config.toml
dataset = "simulated fluorescence microscopy of cells"
image_size = 64
encoder_norm = "layernorm"
encoder_fused_qkv = false
text_encoder_activation = "gelu"
text_encoder_mlp_ratio = 3
text_encoder_qk_norm = true
residual_init = "none"
beta1 = 0.95
precondition_frequency = 16
lr_schedule = "cosine"
final_lr_fraction = 0
weight_decay = 0.4
adamw_weight_decay_other_params = 0
Rows from block 6 of the text encoder of a small contrastive image-text model, named by matrix and row number. Rows with one number belong to one neuron. Each number is 500 + 50 x the weight over its row's rms, rounded and kept within 0 to 999. All counts start at 0. Numbers have three digits each.
After each neuron's rows are labels from the 100 texts, of 14976, where the neuron reaches its highest value: "tokens" is the input token at the peak. Only what is clearly more common there than usual is listed. The data: simulated fluorescence microscopy of cells. In brackets: how many of the 100, against the usual share in percent.
# fc1: MLP up (text_encoder.blocks.6.mlp.fc1.weight, 1152x384), inputs 0-191
# fc2: MLP down (text_encoder.blocks.6.mlp.fc2.weight, 384x1152, transposed), outputs 0-191

fc1.525:521433449461563491477490411516562450487509481494565553567532516529455558512484544533470497506539483565585504389465585454530501470578515504500550487455428494542469543474436497554471513412456531503437530597440520503450520468516447459528490420515499477467514528470483588509371632507444517432541408543490527476465444520552475503458453491518569465534539468562475459544504411536536488531489483523433465478501528456573537475497540462488414467513488514542478492505500536479444688483469584554475542368496566503489412456464560459495500417600571422459473534488539544459500417530397540553
fc2.525:514512513438482450390482512550424501383430529537548525584478534548559566436488548488562569437523488465449505431481526573536498512476471517580406432526570523570468431363501481506463475455439431483457571507575489510503457485455520482449505512504501576475517493538472485482518463411586454474642573418473464555462483552465529448412494475472407535389409569561519530550524473521538502431546492550434522528536544474565511480369480498452512526617466580502455500472493465425386524478426567436485482509550520443527516545403425439571568471468540464530524566461530443483570566460538540492
tokens: "s" (100 vs 7.4)

fc1.308:419445643421464516466534522523490591454426472558465579452529461514494417452419452507493508515478515427541539562580455447581550430480525541498551520533475504483411496570501473522497467476497492559496500541461509489471503521467476498580439547602454488541553431531466573489493463533436408373534516497477411481460520491587522566498557518463519445527452429523506580521481478373458493521461391514500544427506504465528420549512400536477435429566471457495522533460499546500465515472540571612540457490458578491469552491383544508452484491486566551502515420548466480451544533535573529521
fc2.308:438533485503537484451563496472500427456510452465531391492546473551526473459531511565480505484469453431477467462468510471522512523509551566459417517597521541509588427540535520510492521532455492487453554443496491510449448572514508405506537489580542551607537519475424467492506459372468538459509502468461501517439611457586467541580471537524510528534517550381450421560406488495470455577542552455446560516455516449434499541546565533532480467653583456393514444548416462473465477514534521524467415552506477506505499440486526516556491433432509530453392479480451462525492497418474448451
tokens: "t" (100 vs 5.9)

fc1.585:461423514442521491496427536518452474474419503564468541504421434550448423490472567461431539525447529440582520472529446465530495476497486507480556501445521489469465448506471426470608488470507444505442490473425523579518503478488516470519527565468504600551450522498519520428533564507506488493512517398479550577471499518513477610470522457493575502512538537547451519469433547484431569510402528469439494467492441545555429496476464560417376408482568455549457474537455485477394496459437518561517526500410544579373504418441457484386547503503520580424518467550428424540451455485463481525
fc2.585:482531522447620486413599553525526538418538462495455449563501529485590462401485524540504469433499497557429532474464525550541476401592524464524488434551486402558586519509497485449443515553523583482438429496445495460467402456453546458536518476495527411438563496427501573568454441500598446535515545480491499513503495401493480470512568517480466602475494565428517446450489542523514458496522414512397538473448532463523528510486539391553505466492543509466483542604478498527525491488529464542472507538469480372518448494522561518481532546572510513496546561546518470527574566533490474500
tokens: "d" (100 vs 1.1)

fc1.369:500460501468519483456466496517522443442519510488554559526478546550474589497491580518432551497516551430500545448443476517453481389559502516455504444384458463526483523482379486454470455426439596495440546517479522529480446469594499412485498480478515469474547503494504541445397599474445487439568365486507461561473449520601565506485544486462577509535522481470449501511499443555539566555495499505381517480450478448530487462414476505527365479480518534456420494530507523459520573467514549613477548492441552485542431515405535546540473445546559462445446506491490568504550478510445566505
fc2.369:526478443398474460417505504593518575396342510561551521558505531571511470467482470386547554514493525542405469374387472539491442510497434505493392384473568457593479529392529526579454525536452500502480533510548486485479523520439543437446528434462522516462519466520537450451442443514570479471555502400438423470515479501484519477438440527457426545432465566553516514506473457553558462408512460573567507505556514482479480460407485456482503542594501541469466532510435479471405562464413575448480495480521537422509501578391472454484552504482476436474473568476505447467578575476513566486
tokens: "s" (100 vs 7.4)

fc1.68:513449458443555494471494470477531468539543454502475452452447521504473529564444440429447478532516504477499568501521423459527577466591588418416586509459515465556395507469540455489452508468564481543450493523541487479567507530525434514502513502561579558468445529537478493520562467529525447477455486410485585510596504438578480471488490506544558622476490561495506557422441498607447540536486538401532520482536482639403442451533461499475481427506458476499497584508463429564448454513422564534487480386459631406582399474482483573476402463556517512479524488526488492476439489521499444513
fc2.68:451555426454531480497415566486515481459498487457570477499465561485491526501488463512493608495545469530499455519437431538577476469408524468483515498502577426588548472493489412537563492507542524437552521443496440375477566444437589566515377479539486539506569464523423481472557615543489533518384496489506424505533482529593466528504517451470468473516461540507477524487589558438533422486455437543591502519526515426574527503459486508508565400436487462456451515529507530518501358572580456486405425586469520490471408378525432575508487544449416486503492393539496433422520461484527463479
tokens: "s" (100 vs 7.4)

fc1.117:497403504433500503445472390462577583478507541502562502560540451594442491541507471475385423486520583498540510431540467390524528373562533547507617458488518510484499482516548283517431511500415408453484501540465538467545483513546420563500427472556396520400462510527536490494421575504509517375503485522485452507448476483508490534506438476493563472572455458523482540498491527498508398496447520512466459513533489431490514487467506459429382516535475523468543558579517480515459555461475456605474498477520496509520540486510474469491526511498534558512504453541460493436474311546503521536
fc2.117:426512545440485433454477531519507492395475466452448397528499496534474484527455631524557593470445475423441490510520521514537460499468455482498456555554592407525473425479473567434525455461503479503534561463519534495515488495417530503584484463571461511626588462491449499599566452425474400535463529419482579560483500558478483566488558475518462496467414481532465432448534576472517471539472451523399526465493509402515513500507542527527459448541511527437433511504412529473471468541577479378455491513498461541492494489464416504385433514491481553489435488496544490548554558429522406456
tokens: "t" (100 vs 5.9)

fc1.317:531500473402501449505619562538426520440540528479530508526436560521503502533445573458521557544470515503465499505510470533465460587509493519441543468456482389468531486532456358494514489459592569566428567463564495503541467544470492582513466529526522497515480497392483590450548502492566525507443520493419519588546483462517471585524511593490463500481487604494503509648523449416528546500477476463477482431443479523567440552484472550515469477473571508401445507511527572452500467524519453419582599467413437550494459453427430390472507493522502508492484471548517480603523487514522510478
fc2.317:561464477400490466451542529585475571516454524514487490568445575596528416416437546467571530521451575531454534511467497560527494579526434479488504462455538409475531512482501469493517537505526562583486568507515557454493403574424533575448540459534526579489530479439537560458513480467546505491490508425412517456563495472502528557521523542532489495471548635510496550637452466496558476533544467500549556423519505521552475522504533480540484489471498521403482604469412569482444541518508502453539535469379407450450517512428484491523484517586431506437503585558512484498556504518589533482
tokens: "d" (100 vs 1.1)

fc1.634:515401522420506481530444457489463508464411445604475411455497519442492458470556598473453534460430512478572532489461505454547500433420525483487639541520509532505500429543475544460565468424425462397499586570408535466528441516554518492517379417488503511544501479499512529452477490520557445466483537465409508518530529464465463563479461505541541540573527537486472597532446521455473504489473519517496529481533536478473482511552484591521461481523515456404426546492498468489508576472587577500488471355494456504478453549493447461545444529503494540460503431522502414444493443476642669499
fc2.634:440494474461573520462500438435548467480434546465528431575423481513460516471500524502519488472415503511596456431628540565594420553532413494466468498538522407527588420539565501417545521530488500515530539438475497509444487539419515419548538515443499509489460498485471448464471504503600470586572583492440525572506542487511494508561531502485541473501445562528447510569499558468466489533518541514455470584443528414467557538551554453603499502613519549336449483552443534427435538517509540596469407489618412533496539549499595505577465527504513528483382563467488482407473458519514423511
tokens: "t" (100 vs 5.9)

fc1.44:489512463532486534419596547498547536423588495519431508439429529552458506525473486524576587480508589476539501592565477448534482526495436435458589489547551495556485511470544515515488521464568468503466556484591461549505493501471514469491466471522530615552507417530533492566541409474525455523547496498566591410433523564566496497510463600540460494561515507463481457547499462542503530553501443425408540482492562484528428432526556522558489535508510527471490550485452512577419476488516568564584389515508498490453462480421549447504462453514535459454519563515460458546572388525457543453
fc2.44:438550500489475568490624417546516558455618498508499441437499480480454516552435524559355430461556478510596432544438475565498432405498495520478601470489593376504586540450506418531489500491491534569417523382547512514465559557478669478543442459513470549501561483523464401475551466553505581493484583532477501436515509539639584525493551451506484470489490536476455497459529516522513488461451536522465550461526461496504525545485505532486581526561535577463500489463524490523485511524510563629483513525482425518502484457577570499470492511550449413417453411583456430451451274521489459538
tokens: "t" (100 vs 5.9)

fc1.326:582477505409422467454635473550476477554470577459551520529513486575571583527478480398454548506462534526425533436488400473468479459521537454425525490480418411498547456517435390473459481429570585533484531542593475544472436521529506565436449424515474499456521504433475543455496447487553528528505465528513484524483454511596426569595475469533510504459510522524501454565448475492485539470455469496410483383485502425539416534508490497510419458386531489443478488525559475474541459450481511509547494580437547556474470529435418406442462468501590419454523498410541541543545517465527628589
fc2.326:517436453427553427491442519610454529511507471527470429431491510552569400481472588466580546547499503533457487508438535525599458514465484488542494421540539447492512518467516562515554535462507448541513570535515542468449466507445543525430461479557502603541553464475554571473548475433534454542505497435451533432541415502492515527535485500570489509479548601494480536584454502478545458495479450496537538471467497483512453474551513492562437459514513503442437587568404482496449518447594480508514469476473419460480529491491422509593519471495492490462492548472550457572499519509576580491
tokens: "d" (100 vs 1.1)

fc1.755:552430518401545420560526441514507495491491445548527471558473565483531522565515561425477591514405543473565495469547454392535497455459472458501505482471552495543504494449503390406576459432470474443493578542578488483475465492594510505466523429483506514533553484477432517414518500494512540459467434527514451462466495471520463605475456509514502610519565567550518579575509502397471487451481465440462523433476518475498484491491473525455422466442485551442389558481454445516510511427550582500511580469541473589483487509478436520483426476469556517496515544461451474516516535467492622515
fc2.755:512418413465574553485525452611525504484468570521448491585440564539541413456567502538544521495429526438538498487526502522539433525464406529514514509510583451467543563429505514475510516536484513563516597495528516457472488517434604483527564521476538539501519478526564497492495457525572534506465557460506556488548491569486564555463536491476474521460518570517497555539514567559521561548554498549470492532500540478570521535523571496558498488451512547484516565485442548441464511535502491592555490435603370432538553606604563443551442587522455489500499555515537516493588457566538555526
tokens: "d" (100 vs 1.1)

fc1.136:460453460415397610504479518497494569476521569446525550472430495583483522545370428419455550532482449401475486421515424445489532445505525564469535427466373521531451448527383498482488493581518585551438470527551516538482498490522489451505508539496488475537471584430375459482485457449535476481549510498530477490429472504502521635484396382590455402462438505455501472449515602457471464512451493536513479420548508468577470542453446527510430466511535562468478457575544458495490454543515538476534518496528496523453468484429506547426435439499598501493469423552468457476480433521517615542
fc2.136:492470520537558535512478489608514535490545502450524465514450467511545467433465669540432509469466522586486408571543487524432531526537433524523514503545552477566523475527473483513484584565569560427430465389496478489503456538526597493519514548613510490510472429535557532570590408536498449463535515519557511451408570512513548485455533539531452448515473454481538563405477493516453495498471507476385485396521602491502458468474487455527454475468507512442460422517450557501480574425479470483463438513481496420501436471516587494529449552490394544554473502478525487585605484524448511505
tokens: "t" (100 vs 5.9)

fc1.643:543388455453597394511555431500557447456491481604468427503474526492545496523555598530534508498430475522591503484596533441507535487496425437516573448522569419567543510438550419472526447546515480459445562561570462479470459503550454548514489506469508554518519422495562552432478509532526614485429496494500496468530528484434459513467399528505539569477553555544535589584533469485467521383560506440487503467518548496489585521524490534467487508419479570434462548470417421473514596502477540443526520387584470551478479573502462578544394494496546506503565600416472510497483475510462593569
fc2.643:461484367517619611522491422554526531498488566466447456606419535517507453498579469542489519439441500474539479527540453517530425431471386522506554487519580470497557525468515513417494509535499536510439555473510511421443566526417547440497523503446504570513545498543530492471457505559528541516431578449476499479519487548467501514469539509408434455413475547526444499527533538527447534518517514538508487523451489497528532528494550467492509542456533541474557519382438528440424471494540552560480489457635368476502561579635526528508407595472442512532470556506515538461548406533474502517
tokens: "d" (97 vs 1.1)

fc1.520:454396540425487484518490531491514554521484586550574512470432459504479461439419447449512498594455503467445549468471489442500550469519585526534479459590380536502398543472468500489570457550515574579596599569427518568433475536489422423547461574549471493532474556523459550485454456519489536434575576542552496519504463480503490551527444470514515445461444577501504552542385468483460495568419525564491478496467554492498454494552415497441491508526473399463496482549555503537546544505609487465468489545517614468496423537483525512561477528405571531561507454555492424507575544517437613478
fc2.520:460486579491611552451552520453515469441488605481529408532490460525485458460535647497511457489501480533489420426531542542555581502587505513493503522590542458561613491541521436538462604577584511476457449456470493560477485553521490445543493549558516438577383451516459464471546400442514484482545520423571506510454522501588564552502514537581484509528459490440464418466441513483468452568478537430448476428500620444475553517453513492607475435517495528424481448484417504418432571530535465500477362527467474519527432494504576484560471440515449526588410516557500488534522492469448505473
tokens: "t" (100 vs 5.9)

fc1.660:636433506447473494471577603550548521442511512518490464508443625536509596505502579431489571498530550513426566510398485531369409588521504502428514504448512455485541483508410465468508470457454575502451566572538444514542470586576433461541503532499480540538498529525478524480442521488540540454448422489434424501574493471580519513508544587458491485514520557543463499509437476498517497546513516529479520461462476498528413492452455512503389531492528530454443476497543513431551436509542529524491605526416455488578470490428392510538455553543500453423494473467511554556553501503471497488
fc2.660:541376445410443540452554532581581585493422527499484519549522534586543497440527482423517476475512540515411455492409510579423474587461461526455463425495501451495525543465466545504474483530512585556461522461464500460551471537410561512474531452521503521406532471551612457456409402473495531488474506454447481431540462467553492545525481554540472521513507567529507502538422424502535395448487483532575505492560477497540485477482504449493385495451523508437484524459483551446433482439499546527526476510426435444569515526469489549479530553530400466441496483516518466483539543514465556481
tokens: "d" (100 vs 1.1)